From a checkpoint of a small self-supervised image encoder.
Model: 5.08M parameters, 32-pixel images, arch vit, activation gelu, patch size [4, 4], layers 6, width 256.
Data: trained on drawn human figures in many poses, 48750 training examples, 105.0 epochs.
Rows from block 2, named by matrix and row number. Rows with one number belong to one neuron. Each number is 128 + 24 x the weight over its row's rms, rounded and kept within 0 to 255. All counts start at 0. Numbers have three digits each. After the name is the row's rms in percent of the matrix's.
# fc1: MLP up (model.blocks.2.mlp.fc1.weight, 1024x256), inputs 64-127
# fc2: MLP down (model.blocks.2.mlp.fc2.weight, 256x1024, transposed), outputs 64-127
fc1.788 090:096124143094138141140126145140121145158098131116130125143111125117146133134143125142125105180131136127152155111150153103114119121116085117100129140141102090090123129174144170146109131089144125
fc1.789 118:151154108133136153160118161149130150141124121163113148139102114168111131106148150121129118119082176140119153113115139112150176103101133132144140120140129082161134119144085111132113113109123123
fc1.790 102:160140150143117141175122123129108166095161122145136127108145124152096132153127139141133115155107104091144128117162093083117098133103146116080149096133114145139171139089163127135114098180103134
fc1.791 091:174131094103191101151164110155144100140123121117105129119083128111119105086134143089144122122117117161133112097139124174139138088102100081131122160115084144159096122147128112094118126086139137
fc1.792 109:077122164132105115086108094115134137158139127152127165152100112161144120138143086134157138149152138165131161162143105112154114166184154133103181137118141150098134146107118110114097116133096113
fc1.793 107:131138140098151105154085146150129085152110146116063108133140111140168146158076125144164165113129163122143104112126144180115156117134139146117148137143139111127130151111147137099129147118154161
fc1.794 097:116136135145157164124122119153115112094094130129101140174143160130118116144163089148125160095100157132191101097158095117127106087095154136097127107109138129180129118121130124118103091130149101
fc1.795 093:132113104123143161092116095163148085157132147131138105133150129108112176121082135150133124089120159117148092092137153146124148113122129103164139112136120163171156127146120122108113126142119134
fc1.796 090:149082139127133125124136126113127151135110116126076128150147147141143143116116086164128149121135114110143121130158134144078112129130139118101132127145125076110125137070081114113118113143104118
fc1.797 105:138104081092115118142124148101144121135122153142171150138159114139114142134095087118080142144109121152100121165141125120151144120071105143107144116153127126161119183100111080136148144115124100
fc1.798 101:117113137103090137127122134102142125116120133132124100147162135150097126132138164145149121094159076136127121139123098132136142101173153134130143132173135128130113155123131149099146109146181129
fc1.799 103:147138115109130118114181132096125086159144116157158184109139107112139154113116128152146124162146106129092109156132094138126115095137136105130099119134181126190137170120108148074147082153107118
fc1.800 104:155131127106098142155126147127157099099126134083129127148161133127172112146139114142091130166140177158103131139094108156186090158114183107156142122154132166104137122147140138108092137099138133
fc1.801 103:114167175117119151158154114125094108123102113114106144094145135132149123148142125133158106191079115131141135125104113119129113097101123119147088149134121130135131143147098130153131111147091100
fc1.802 102:152107172138095110134122096133144124127111129125100134110154131124087090127141111138118131103135143086123154125106106153101107154142156162123141138079117116099115145124157110102144106169122130
fc1.803 106:087082123129164148099138148131142179156044118139147149144097107125127156179120080127124104149123123145134179120080145117105132174148090151124147108126107110112114143145152113106093101150109130
fc1.804 104:106118120091132124138153180153199123145165160086109079144144125135138148075116129108102142137118117131128142126084082096144143123087129160172116099120128106160111106092110158114098105112149147
fc1.805 105:144117135137137128135161096097124108118114121085175116130108156142133144159130122178139159119163151132076123150134099103131111171153155098067112138107083135109164116105134147125094112165120111
fc1.806 099:101140101179107169109127139159126105085126169144125156110153163139141133129113152116113092155157163154122117121140146155131116099094180139114115093133123110104110173127145105104070123101156149
fc1.807 103:107152129135114166108088122147130077095122100102134170127129124138098100073079107148118095159142117115076108126159138100131154174163147168145132147098158179121105145082107150123148165120096115
fc1.808 099:165141115104174147114132138144113064077118135105141087177137111125141172126143107162153145129130102165162156159136163162133125101109133108129148143138117113140141145110124137136135159146111083
fc1.809 105:154074102120107104152168118114097124093108135149106138163107142137126121158119114157146155139169126145122122162105122156139089086122134128161141125142085127125125090116123099093146125139117169
fc1.810 103:125144121088141095089120151158105101092099108082159121137112074116115111163117125150128160112117113145125118171123146169132132119130111144137119178090131136105127163109161144088164114141147127
fc1.811 103:157136126121139148093135129143112153115147163091118121103122138147088116102143123122129103138152151127118117145126139130172146118099178103120117167136089162094145156102120132156141145112150132
fc1.812 100:120107119174116123134114106142102161135077133116129178116151178125137047151127119108123155135142152158119156112107135136124140139128127113128093116136128147158118085084128121137117113147136100
fc1.813 105:186126142132134159123158142111144139149101154150159108139134168081098098100141098145134124160154160105150118137145101111108127127103178084112124169168148108119128121113160115085190110104140177
fc1.814 086:088146154119137172152081128105141158139143137163139117146130100144151160121151113160125142107127105126116126118105109109158155152152139118183064148173083106142068091078138098143143114135097165
fc1.815 099:152144195102133150151134104129113125134120135111144133098163122104145158081132168106096132110177116093148122134118138143142124137104150070100158115110147133121132162137126143130186146135103134
fc1.816 111:124147118154139157143092142109123155130143137157140113135108118150114150118127112103163125148076147138168111113139134109167133142119078144117146147097173130131124068179098152147105131119112145
fc1.817 100:112139165131139128081090126117136137098109126135140097118093148098137097134074083164140181163103143172111116089109139146157151115113119158135131132131133139124095135114111155121113111133140140
fc1.818 103:126154117155118129115142088135147145120114139112093136149139119142178118143127106173119146172109101141122101114103124097128116083135120150115132105143138135092148135198096138133145112118119117
fc1.819 098:130144152120123144124118129095143156155176162116155142131131132144127127133140102121119121107159153130129096175144113144147122122106112123148134134113126141197166105138171102164147131140166090
fc1.820 103:142177107157141155153152161094147138132107134132132157116126116148090114098089092133120159128128122120085108134083147124165101130154154117088078164088107129151140116124126134093137105140150156
fc1.821 113:121156137127157120157107116127121094148112119119129117164124136137127111114138110135119121160138128167141096131120132120127147113166141125115120126123120139158088152139116127110141110146141141
fc1.822 094:102136117141130143184054069125190116116113129135103178155085176116130136120172075100139110139118142096109144108142164130114144088096111116106106158161086128137136145165102143166162151097115181
fc1.823 104:098129068121150143122143138103112138104114160117152131111118151087139122128140098132109119116146111137104107164130117109097110127108134127149155107130159086130138149113167178129150102106152104
fc1.824 103:100129135130150145120123104091110131129121112110118121153133123143092139133132097098133114149143119132133126157110147126164156153152146121130106129099152113198084096167113122095143128108109173
fc1.825 095:117136102135125129119119127144150150098142126144111095144159101171165123127110080166107158136090091118131127168100146113125096141160137169147171110113168125147131084112103154111143171120109117
fc1.826 101:133139152146156120122098126128124135114137148108132123089135112148087186171160134096090141157176091134171129163148145143148154136124120144129084133116155088154100134157158089144156145158169139
fc1.827 099:134116119151113115128156134090090128093113143154154134120099134124149092125163121104113144090148140137103160097162139051092117181106149157123078110103179157148095142165169119111100132152126161
fc1.828 104:142112162120104164155091106114104096149116136112183159098106120119120122121121155154092110144158125130130103110145137126093136109145135137155112157160110180150131182100092117142176113133123135
fc1.829 105:179108125096128118099112124142124127088154121123135123118135114149175150115157130138105151120114141134124138126103155181163112090135152151122100124184167109093080146169148152148132109146115153
fc1.830 094:109124112099175076088122109107123133147108099095156119115062099174158166136106123107141107131138141090146135094140134117112146107118134123129110123144146123124132132139087146167105082114125146
fc1.831 110:085091120173113168118112100114150124169140118129121119125103116125123113129129115106133095127106159094105137122152109135145100168121166078132125110138164139142172066120121134118156137136135114
fc1.832 081:126130148102143118066073148130095146177126060135124128110143098120095105148096153122162128124154082182135132085098134135173072127144094148131114083154123109132151105114114158163130121096099172
fc1.833 102:125120154105115129123136141124161089099163102116162098099165120140123154129122112093132115149169087142133090117130107130152139104100148144144102114086165127122092133126129093071127146143135160
fc1.834 095:116110093108092112139108114104098115167100076116118128132126159136100075135096111126135099124130103134138147091142121081147135119127139145156111123140103127149114112125104135111175103150136101
fc1.835 104:089146146129124093164128114096135131133104129123138126102150090129173149155104151159161161112140147172117136116178147178122098104079139120126135138114115110123148142127134157130124143114140109
fc1.836 108:141084142159161144112169123127160107097159077098134147116098151138115148129171097149141096130150144121113137146107148098138154115120116136093169122145124147146124130099084129122146131115148117
fc1.837 113:103149114139126088077137111138090085114129131132113199145150112096112125126072123147114198122170123136120143148156127133165144149180086107152121120120142083109108171094159129126222145153123139
fc1.838 105:114145125095084113125133097144109131136141140121123103163152110124161134140106187131137106136140133067090127133119153138174124136136168138146130120125125128161156136130158138128112101140102133
fc1.839 100:159144117115161141145117117098100107127161104073112136172108125150127080112101133137106138114116118138147115112136080149127114111142090101138113136127077120155096105112124139091115082082119137
fc1.840 107:108184127077176180121137113120168120112120141171137134102148139166141126160149100116122117122132097136163125129090174128180134142138103102117102117135118057149109126140125124115108093111122104
fc1.841 097:097138127151165092112174105122128098083124115156116178136162115103121117090113129140129167135163147136161115173159125117144135141134107133100126128132090176121092112149134127080191156114154122
fc1.842 100:180130150135083092138128104132127109121135125101169142094116141137155116127120163138052142146127116146141144115096113118148153119113132137143150133155150119140156168125128164107143130155179131
fc1.843 104:132139126132097090129093112125130081129086086128130138153109150158112159116149106143155136143140161101146166146175138142136131136113127111151101158138095137168125092133094155117132102093095139
fc1.844 090:111149130123122120141110136132143143111118125102108165173122124146080139133142113121141091128156095165109096115133124145090098119159152155097153110110135113170143149186127168134119108109135091
fc1.845 099:176099132103102122110120111127135090127153076160154076127152159124171141092132116095143138115097135150097130137145149132134142097114134093126106134146121137149119161074097083138095137103101132
fc1.846 103:149148137106100125157141170099155142139106117126125119145124122125095156134094112092159131130090131128122117136114167135140138153131112129080123130118156077101140133138109123092111129108122153
fc1.847 094:152135104178097129150087137121134135116090100093166189071112124123125121148107120117155152121092100149128124099144112107134092168146120175152121141154123140092128127106136137160157106144152108
fc1.848 106:163166108131132136146174136171146115129095141124170068155145109151120148119139116114143121090125090156133137124146149104121111143149120173133132109100108151111150102103131151162151137099154111
fc1.849 112:107117129099137151108121114160106147145098079086130130127126132110190110180134105126152089115133112107147157114123125103110115164122175129124144103098130111118101110132154120116117146119088100
fc1.850 095:119113109165089106112127154132167134112107159137146086121144087124126116134139128163124123152141115121113130110139152114122107173170167164159098143127146157120151109115110130134148173123167120
fc1.851 105:110103113160109141138148110131130087089133168096171158136156127119127140119145183091144095151148120126116154075141114137113178175109131119148067110131083101159138159119136143149142170122144074
fc1.852 104:133114136107120114126135116157128105089126117146151134143142113164145082136152161104155117171114121141173111133158108120169156163115152130122150143170108144151168132134153136181104129144143114
fc1.853 102:148130140132146158133105119092141187089128094169169142118117154102136187156126116114140109142146117136144132118099099106119104144136142104119109154108134103093102186160158134096135134148132099
fc1.854 106:147129151133125122108128078134139095104119161122110110162097126104162170113100129081138159128130177140139136104157168071088138081077145169100130140113121160121138167133139142095156149132145109
fc1.855 099:117093119143127149185137128105149104143126165125112173131140088189109095126131120132098112129088162072138124110120106193100138095104126146103148100108132129105168134113112120151142095071123102
fc1.856 091:136134137109103070144133150117138093131083110116099162103147130140131134128128139112159168092142127145126106115119142095127128112133088150135089135173099141106135096161127138099154101092162099
fc1.857 094:091150162118196111134163074153130121102109126133146142129102133152085115164083110174167098110130078164143128114101125129113142159110131110153096106107122115105132156150142109169124133115147154
fc1.858 102:139098097100121174110139150130097096165150101143135130095150103150129136124152125134133110116122145119111085114175087146159160127109107129089138124152144128187095121062095095129173133125098124
fc1.859 100:085151128085128103116132123106097117098148140097158119137110154089120143151146116121096140107135128171187170123173130152163150127110097088145115119123099127113106139115151139113119154150117134
fc1.860 103:115146091127105120135107131132128141115120124111150187127118116177139140125178134138182102109122102150143150101115169119118124152104094120123097119125120098099133153124143106140101096095111086
fc1.861 106:089145106115087132074138085130108138064120173170125117128142134146116085098114151093142149102149092123142119098151137112105144143134118180151143118116155165132084141149118146153162116157144129
fc1.862 105:069099083145163104096114107207120143106115096087119173136124145133159120121134159113140137119121157139106137097128159122136144107039123076109113101144158120180119116113130093130118130093130116
fc1.863 098:139145162139139133112106113135176144130155107140126127147093137104105163112127102095097140120134146113100061113126122120128137114188086113136089132099155118144123061116125153127124119100164100
fc1.864 102:134111092148140135103143091124135161107112125118146151105107139126137106114110108121162148108128130129098058127130163136136093113119144098080114121154126133110138138159129157120141132155108083
fc1.865 095:102150135148143143106126164085122127100100135091107129135130127138072144154104097122109127098130132142152148099128130134138148153153086161141075107090129157138156139121106086107107177126101123
fc1.866 119:090148129114120134097152143092162141109113110126139143062110125137099128132120095122150175118175078121114131139111131178123122127147089158112134137147135163137148174113166159090148136134148143
fc1.867 133:112126140166105146100136115150159150160123122131135140130122143117133109130155066144150160157141127115158160132079116145124141148171146116120130108091168172138114089092162088152140121124108087
fc1.868 106:121143061097110154105120106128130112154122143105122106132087096092127129155112143099127117131073138119126120135164139114145116082122112144129143129140125100082117145131124142132124115105139146
fc1.869 094:158182120126156107106125162130107160140090122097180114136101112136123097187163112135134099108078087122177121145104150082093148131159168142117143161100093158126115156136161124135150145178126143
fc1.870 086:094130129153132106107097145148172131104142145143094144090096148099135170134082166121183096107153153141100134123174118179108153136101122087161083147171143104109120100134109114121155094107141124
fc1.871 104:128074138151117149127136188134124139134136119091137144127120144144081092146142129128124150114072135124119103142134104095118139135130105139102135090100173134091105149096134149140094109161148145
fc1.872 102:128105125133130144110152153125110141124142185134116156150119105105147140144109128110134119076137171142180101159156099132108133149081155096127133132162106136146157108129146125126118110135144106
fc1.873 105:161087128133127142121124096144115136115169107133128152142119137139131144115143148128147118133138103093125137184121148155102127092139161131107126166129095079100142080149138135168115107128141137
fc1.874 095:114152157110105082150115126098165117132117095174132133211115169144153132103130134138116139118175115099131174122143160086121121106125126145135069141123109122133107101109135125122151109116167109
fc1.875 096:156139080131094184080104138137121113109121131135153127112086120116165159101150142141119141145132141144147130128130135135146152116101121151113105177162129118150108125109122118140116119108138152
fc1.876 098:125108127136121116149122084115095104129159117165120111159176077127143098118140182131139156169205128159121135145128116100100114169102143152155140088141152151147089130162164104161140120147106162
fc1.877 091:133131078152193135106153109079135094121126142095139129092109113129118175097174126113113101111151102160150112088109072132099130093120143104127124102126123124111127163093106113169135097121120116
fc1.878 093:135183135139108124094168171144141152150160119124139073130136121098124112130138105133124136124116098118130122124120111114113127101159172151093141100093148122142100101113141121117148177163153109
fc1.879 101:121110125107103138126113118056144152130130105120151147130149149151164126151145175135136111142153177108179112090118119107103143121138160109116150127150116134127121144130123132092136139106132111
fc1.880 110:125123141107157168122128085118129109151070148165121129111174135143148145163130151123129112139171164103135128119148122123126088138116135141132122148117149143121134143099081157110152170133126150
fc1.881 113:123091088133140111129138130102116154131196094138111139142142137162168088157135136111102160146149164170137061148122115131125137131139116127086102112150134087097102067099100122160144157138106124
fc1.882 100:102125122146128116150166156128107167112110126167119115183158118137118119170093115139139127095114111125086158140125128097123138143143128123172143144118112087125118100114148101098119120125132149
fc1.883 091:114144171099114140134130121100134129131094134129148118126132103152148151137140147157140121129131098128125107129106140117110126195110164094133120133132107159145113191138124140165123110145130145
fc1.884 094:113103150113106102206161148154148123112113116127120144124123121129112122191147102101146150114159152115114138170149139127117104118119147169112087110118096141136133128156150112146097116121144096
fc2.788 080:140127081096126129157102083082144122119132118108137145132159088142139124131097084132145132153129135125129109119116111114111099129117172124162125131136136123146116126117117151080133150128115141
fc2.789 117:110130108138137144118146061167114107102108131165128094114149087120157129075137153085108141086111150094114122144117138123125101107125093083126077113122152111104145137099139116152111140121059141
fc2.790 120:128108169111135103149128120118146133131126083122128110160150126155138117165156121099098118151149098114143114114129136148102114133101164102113135116164133127094090123158148160136125158133096106
fc2.791 106:132101131144139118139165124141096142110149129173094136121158117101157107164130129157161118127154159110146124134083126141123153099104110109152137124107098101148136119146127129137086132094100118
fc2.792 105:125120164157136145150135113119111095092121103108140143076125152123085148121113118139143106079082160107161113136152141178125137136096123117135103169156129118164130119134130165108125115146099130
fc2.793 109:097109154133140138113164104094172124100163105091145125175150125134149125111130118154134121120123144113126157146147110126122104119149132101147166087093156103128118127167161144092102149085103157
fc2.794 109:164116145091161146142159148131121101154111144099081109122121114122097123129120151169156143122152143124080132124150147077112136157137108106151137128147150114096077124138130103171136171105122167
fc2.795 102:134133127120161116159182109152156106116097147173118113142108131119064121132154129082146123146147120112137120147152156157157109086135155097103128133143115132091117097211161146110127114150121103
fc2.796 098:159117113115137146107123082132139125127154098114144138120102107142124113114173171149137107115130169082138151117136148107109143125133149107169140137161157107134088130126142150164108134091138130
fc2.797 110:089117118150147145139118147114106126145110111152104147142138112124138113119166144122111112119091101098139106125103101136140113148129118095126161165139153099142144106118074105100087104111145081
fc2.798 103:132123124122120106129137129142099129153097118121164127149124126125133128082114105154101113191101145084152124123121128111138127124153147143103133119121136172122106138116140123092142098153151157
fc2.799 112:091098115139102128142140120122079141135153127163114164145133143143134121074137141135138137129092140112108123147125132174142133129097169149120120118116138138148111131104131118133112146126159102
fc2.800 109:146122094104095110136147123167151113040148136113158113144154109118115136131116139089176124085138116128108162132116108113114123091121158151125105160132132117120161149156120103175155128154163112
fc2.801 109:139144124123133136129136131106119152132139155158146138130121142136120096119114088159121123123124102155130075156134174126135126134115149082132130124113120138144121173092114149107146132132128146
fc2.802 115:172141107161111113121141075086107090083130078113135184127142160123151113155094124121122115140158108123136135119122156149106077105134127126099166132134128141149099123124137152101134142102096119
fc2.803 107:118133125123159140141106118122117120129174107140121139119095187151160138121133158137162127139115091141127134072166130129128106107104148122129112074145149084167134155095121129136144179154136076
fc2.804 111:167110148128116137131121162142131154127112129119188160162109140129081138100102115183136130134067123140146111117125144127090125136158138122096129132126163098113153154148110165121125087127131123
fc2.805 094:134105150155050161113108141151132116146149091098098162124109124118103086114131170114180132097119159144157162102093158153112157108120149103144140106100156131156123168120141134163118133108119119
fc2.806 092:132130161133109103133141060162086134139110144160145164181158106117140110158122095054108100096140124124109089102155100138129139140122135115115081170067095101130164105135158120153136088116100124
fc2.807 101:116141161145125084128162192119129166152098143124150113136132143119123157143164101123136128128119134099119160131123118133140131132146143076130155103142142147134175143145127107120119118137134148
fc2.808 101:105168145146165142147142129105133171140121151181083150142149110045152125130139124127083180132148168122141138150085130138170118130140095140187135120147154111133172132156127139128141121093108174
fc2.809 103:144123149119104121133099109182123101126120132154141118103149105129181141110149183134111132087122146128108117164154165135142120179131159143116103137167156099087175127142139110107126131076175149
fc2.810 101:106120097121117105156134146112090145117143168132121126178172171113155127116125119136140128164120168148128135098115093176073159117145100141131154095181153122139135128107117178151118106146110106
fc2.811 091:129125109100137106119140112113084129145134113130118129134136177104160108135111160110102136130129127123155121131126069125167149133132130169150127109156143093163098171114104154118112174112105110
fc2.812 095:117141151129124123135132118136153118133125099188121095147164121112112149125128105137122123093146147087128144144130146092120113123135153138151112169119102093147114154161175073130137129081144159
fc2.813 095:161127136073140101138086108131120082134162135119107123095128100123143132119100142075149153140141120146121109171148178160097107131173115147131072120090140151154075150147100109147106145082152151
fc2.814 093:117125132120135111131131094100126112115102176138146128127179153114134111139143133152100125128127148158122092106183124150088071112126104154123097104116114148099147080154180161084157102145133125
fc2.815 097:153130112104147137125141124144109083093117134136115080155129118119120190135148118114179109109088131145162132107128135135104150137141136134163129102103146149140127124157164126153110114124117139
fc2.816 111:137172115137162117117152112109130118175104144096119136145095139118172076091128141099101133159166144153123137172141081119123101140160180100136132128141133121136095204152102114130115135144133140
fc2.817 100:113135136124132132167171153125150122126137141159122140086140122150151147117125157092108106115121137145132171139134138191088075154122127129150116144131123134099146161124115120155139146148129107
fc2.818 103:138132132107129116168135093137093093181132147110135127108127108112142156120111133120134119165155122121125139112139121100125114121134093120164160153118084160119092095115123133127112146121179136
fc2.819 106:141105112076114137144147114141131102141107133139119122105098098074104169130114163110136089114142121128091148102130141123135103098136121119181071132129096130071171103143163108130192165127093155
fc2.820 105:170099139123128092125116128092119113137134170159130096090135110129177162089099149139127114136134165154096067136138129115065119077123125117134155102148113159139075136121131107097140162121133118
fc2.821 120:135148152187130087129131082104176144116114075127086100134128139110122129130085074112110135136132061114142114145146128123082114123153102122140164118163095127158113125125115117148145145138112136
fc2.822 087:151106117120156089134126115145087124144133128136157152092118104148124154141134173116173113119111119169129127100127138127162134123139120118146136153091110117123088125143140118122094076151103119
fc2.823 094:132145139104114090124123093161154131110152105144112120122124125141142139140125104162133099176109141101122138116152121122169118107158176142137110156113112148164122089157109111110126142163110100
fc2.824 105:128160131091111121166098161106138128148106148147149132114150170115153119109102137124133176138151159131118115122124127150050132126140159163103091133118150111100149143093124158073109108144092146
fc2.825 105:160154120144123160124162141159165116136118139084115127101089139099122111095160126158077132117102129118095151131140119133102181153112148088137081133120116135151193133160150107126138167165124102
fc2.826 100:157108165122105096123160132086115112132123146132113143114149162140180129111091083150088133106102114143128183139083095117148124122173129166112153142125160102127150140097114121097091096086120151
fc2.827 093:093119117129117111113155140133140126164146158095112074145142153123070113102155106070113098153138086149130115159164106145125138157128120098121115109166096105157164130110120137145105130097147100
fc2.828 097:138113128140127104135157129140107152128142108149106140138086121155165124099110115091144132136100126169158143144122150165137124101149134153109152117116135133114115122107145102122122125127115146
fc2.829 109:176142119133124133101104108145177123123097154113126146110154097153138113113109093151120157155125107138117142140129130127180083123118122107154180106155113109100093129087120148145080146094102102
fc2.830 112:088145114125135101170140132137143129120149088115116091072106155100150094164145125133109099151119126099128104165108105114141104084135198092120134066133087137118161194135146129133137144126131122
fc2.831 103:168165127106083131138167135147116151115112089134131156155152148108144106139135125132142124095145111103131099123150163076065157101152131140119149103087114136122057184116080152147123137102129138
fc2.832 079:148127130122138133175168123155101125140160143142185155117137152115143155143121096122101119111126086081120094111166137155087160103119142118086107120127113129136128167141126089121100090138131088
fc2.833 109:133150143110171166096163176130090143200129139122124117125131132098139112144073095171115116108132147124130158133149090107136140146127135174093110129121107159136129103090142153128112139123120153
fc2.834 092:060131193119099141117157143159133197136171097177133112135152123108127163117121100103122147110152091131135130122131134144103116115151108120099087160158110142124102160141121084138124135127165074
fc2.835 102:098108150097113082126092084101131106128161209111114112119163150144119121123131097136104109134109131169122155133102133142152113128129187139101108128151126146109193082114132106152149103106099097
fc2.836 100:134125141111093134138114066085125097152103121084118127112145151162099133093110178151124137151103151125153118106136118147119127135105122148157104097115137118115151123142125135107117179145075152
fc2.837 107:131101131132149101142154107073104138157137118125157127087155130125119146135117086130127165099119135121116130123135123091124140144161135134122142133171162120158123131150099203160117160147120121
fc2.838 101:133162101135123129111171114176152127095105120150093123140087145102131144132165061170136097127135102125149160106158148082104102105150112168161136092131115127119137093163151156113142169149121147
fc2.839 107:121111126152132083110130073117139123140148141141190098110166101092151157148158120125152106077191129144122135096107106170097137116101105148133123143106096069128126138110128100126087147127132114
fc2.840 108:119148139103135059112152139175075152141140113148108114154106084138122132152071113131105091101139145119110080123131128159154097090155139136149155154122098109109179081143177130111118152128097133
fc2.841 103:072128115155094114130133121124108131153117135134119124144129119126130169130116116117100138091161118125149096113163158133138125129130142116123140131168150099107149082152102117149124145112131108
fc2.842 096:113147120149126116164084105121143145129155116160098100117146087172136101128093112109122137130109156153119136114105079152141078120120117112122164154181150164120125130149099083179126159088103118
fc2.843 099:140147127124126093098125144096147148105202143105113140110116113097104117097101135115113135111118129142090116113101142157108141131174089138112156141145157147138137138111132130079099119131122159
fc2.844 085:150116113114176135134129112134125121132112139128138145149109128108135154112111171149131127105128141105116117120111171138130136109102159100168132059171131130146107110120165111102167165164141140
fc2.845 093:113173144133140164147122134129117132130116085156129087088091162131160144163155122113100127146112100136126125136180120126143119087116132116098098139117098096188176095121111134075120121127099135
fc2.846 089:130116162143097119143136094118103102117138150128100144122129116147123153103127164125131154116166143162124120184115130148080142148131155125084150157121103207146118085097132145070134088137120145
fc2.847 092:103111120154125136121098141087129117153163112120102127131161126130146144161133154143136119093148117106170150151110109144120125169145145155089112100119115121105158108185145099139153135120116098
fc2.848 102:138109112073166144122109161094148126132159104127107121161112131068164114103143119119128147139138155125137122133105134146135115130115137110114098159119138139136086172153141102128126146147139135
fc2.849 113:118127122151104137150128139139120153119146101136105194159116182137114143120129098142126114130085091125128108148137141112128116132109196136160164099125154163181147160139107157148117158143144105
fc2.850 081:167067168109147157146138147121100143129157097117146138139142206091149132116154139108108151101130081122141140152166115128131155110135104137134162143147115166130092142159134149106123081142122132
fc2.851 096:145100139053147117160119146139108144130097131111149163119109162144142132103095171113149140093125148140077124116091120143099139122164149157121165178117191102128137130099159126115147115093100127
fc2.852 107:136084112095143127141103144157159101114124110158131097133105152085143173141128130108131095151118126124137116130157135137087074084136122151144139146133077138108102129085153068123137117095133102
fc2.853 092:127106163144103132128110107128104110101087119090084169141114117099145093119143132124141115103080132109113144109134148135157147146155140192098156159105092129148175114128147112120125148123101149
fc2.854 099:139177138174113128180121101160116148094114134118170104130139094120121067124086150084091117092150140101136134117144130157134152109132131070077150074101128118159128095172089154152114147128141096
fc2.855 096:173128108135109107114171116126148106132131092104160121103121143114173162140129132135119113167100162156109134160088138109139125142138148149086090124158077113116135104075120151107136113139129151
fc2.856 083:118160131109129171145122138099131165115136174160141115114073090138116132110127111134086112119101084149149159133126119150144120124139115092092155131109126121112182132108137127150118167122135182
fc2.857 109:115133087137144137145129150164118175110120146179123144125132148151162135161136119134113138138092132129122071102106115129128088108112148118121100134153108105116126153135135105182162092114094118
fc2.858 118:123138120119104124121145083135103102111142143113183119117133077115115140066128143131090163124092133092123144170150149128095148117099107104146090103174141129125174114131074154132108119138143096
fc2.859 100:116153101163174104108143106076138129114125162154129168138103168102111138136112133167175096129149112083110124117117125136111114131150124099156110124184167161160131181156082132151141123134152148
fc2.860 096:141075144124135181169123118145104150138121072153110128148140182133104121169101109128130165118110135102108114106141111107106156099143181145147147110131118104155130115113109127146132129126137123
fc2.861 098:168150174128077099141129110144139160115113128131110104142182115154123164149167139126087138102144135142107133140112142151089137163149120128116102121134067085103169094113189113097156108105104163
fc2.862 102:138094118112135151182114170121105141132150093161121078137144169101136104110139106139121112131180103101113102136129104116091137141125197157109097128146130097166109154077137135146147115113129118
fc2.863 096:099121126109107118141089149146103092160126161108142180130159106137127135129139150142147113117089119134164124128139107144137083164113183091153140139118134109133109133166124093139129166102129112
fc2.864 107:151103129157082128123169119143153130124144141098110139175133115114120104122122138144122105153115170113135166143126174154094155102121135131105125119114151113110139119164128155159103114092147142
fc2.865 115:167139132078149122107131143103118127148143131091137130166113141115183125080093118112111128168120139132121115137164123131109105140147144114169161161123124135112086157119158147099116136118132178
fc2.866 104:141137126113109099125102120127129115178174162124128120151143117094125136170100118107117108087105157128102093098121101110155116122120120102110132121122137126141066138162163144172102180120112126
fc2.867 130:080122142141147112157137120091066109122140059150163176074173115139107128129130152182123115107096147092141133145175166129106131130121104125103127176144134091116161113097108191111155105152113135
fc2.868 103:134174123096187127130141130135133148151128132129143101139133109106144135165131084121120119150143117129127165100131100093116119139168131091133106157117160145170075105161117145125092174168117104
fc2.869 089:069102135140090169113137076093147144098158106128149094136172126132130108130077119139123111123107162131088126112125125119151125145112122132172100124163163123109142137153127157145137146080119113
fc2.870 081:130145139121135129129115122132080126130114163119132158156136115146161124131094130140119139111113069148135113160070153114144103112161197217132154155080158140137180093141182114141153098160119087
fc2.871 109:094153119160119200119145100148152122156153140134157135108140100109129139113153121114090126095094178175147097141111135133110136142132147122135129138141181166142116162121098106093084130099161145
fc2.872 103:133129118122163151110117068165123110156098127167111132120087167110172140157113152138109112105130140098139075176138121115147093095140121117148117100134154126159117112124108150158149131162090074
fc2.873 098:160097077102088112113140108139086124131110095109111116137120149164149079126134131110086124165154127103108112092149100105108143105135117140153148118127131135127121165110137150109107080136129097
fc2.874 089:153118136101145140150131097171105184113136154104106097126152119108117171118164105096141139113147086137116139105129090134116117200148118057138126129100152140141124119137116155144121111147104109
fc2.875 092:139109127132140113172149109127137105129149129147138116135156116111141103118170137088083126140121093100136147170143098166087100169141068062113115108122092121119141172112109095141107135125146115
fc2.876 107:088096124133155157080117133132123149154155134163136164105142155145134150151136106103103101116118141116127167128144123147155106162147121112081115176155110121072151127115142149160104186120156119
fc2.877 091:116136125142151090123136123177151151173112119096134100134116104108129108101121126133139109140101126086100141122165110127170132131145156127169104107113121148156118158110136160148114167128151146
fc2.878 097:111137168122142126084163133138154105132118092117141133116132115105101108166111121125109148116123178103101138092100140109159133148154116110108146110176116135160162123106136103137119083132136112
fc2.879 093:135109175116125133133100081118105124130098148119133116126134110094120162142092086085133107120115167118140137126128133151120115111147139127124124131192106134124153124130109125092112139143144102
fc2.880 103:162108108145145128104162106123139132066156114115098145144131150093106120153146113098128107155133135129151140115139144108147139121125125136124079115140131095139096107171134144106099130136143140
fc2.881 102:143164114168123183121122124122150078138067136134135120116121055127144137081110158099099146134120132130112114160115112114131135147121157127104139105111156129144174128143108089108163085146154093
fc2.882 101:071101140110091101078143105105147125104176158103143112084184094124097144087124165121156096127132142111130147095112161099155140140142133169126105164149114078100133155115170103166128094077128114
fc2.883 085:114111098132141129172142102128096099112106135084087130146153136125143149123125104098113103115120124114165147112136064125162140104153115087157168139158148155127123122175123106155112106142138138
fc2.884 097:158111147093131155111128147150142110110129148114098091159122076077119143129147126116137164136116139137150084102115131142088147176147143132161161127126139115100107109120177151133122145158113178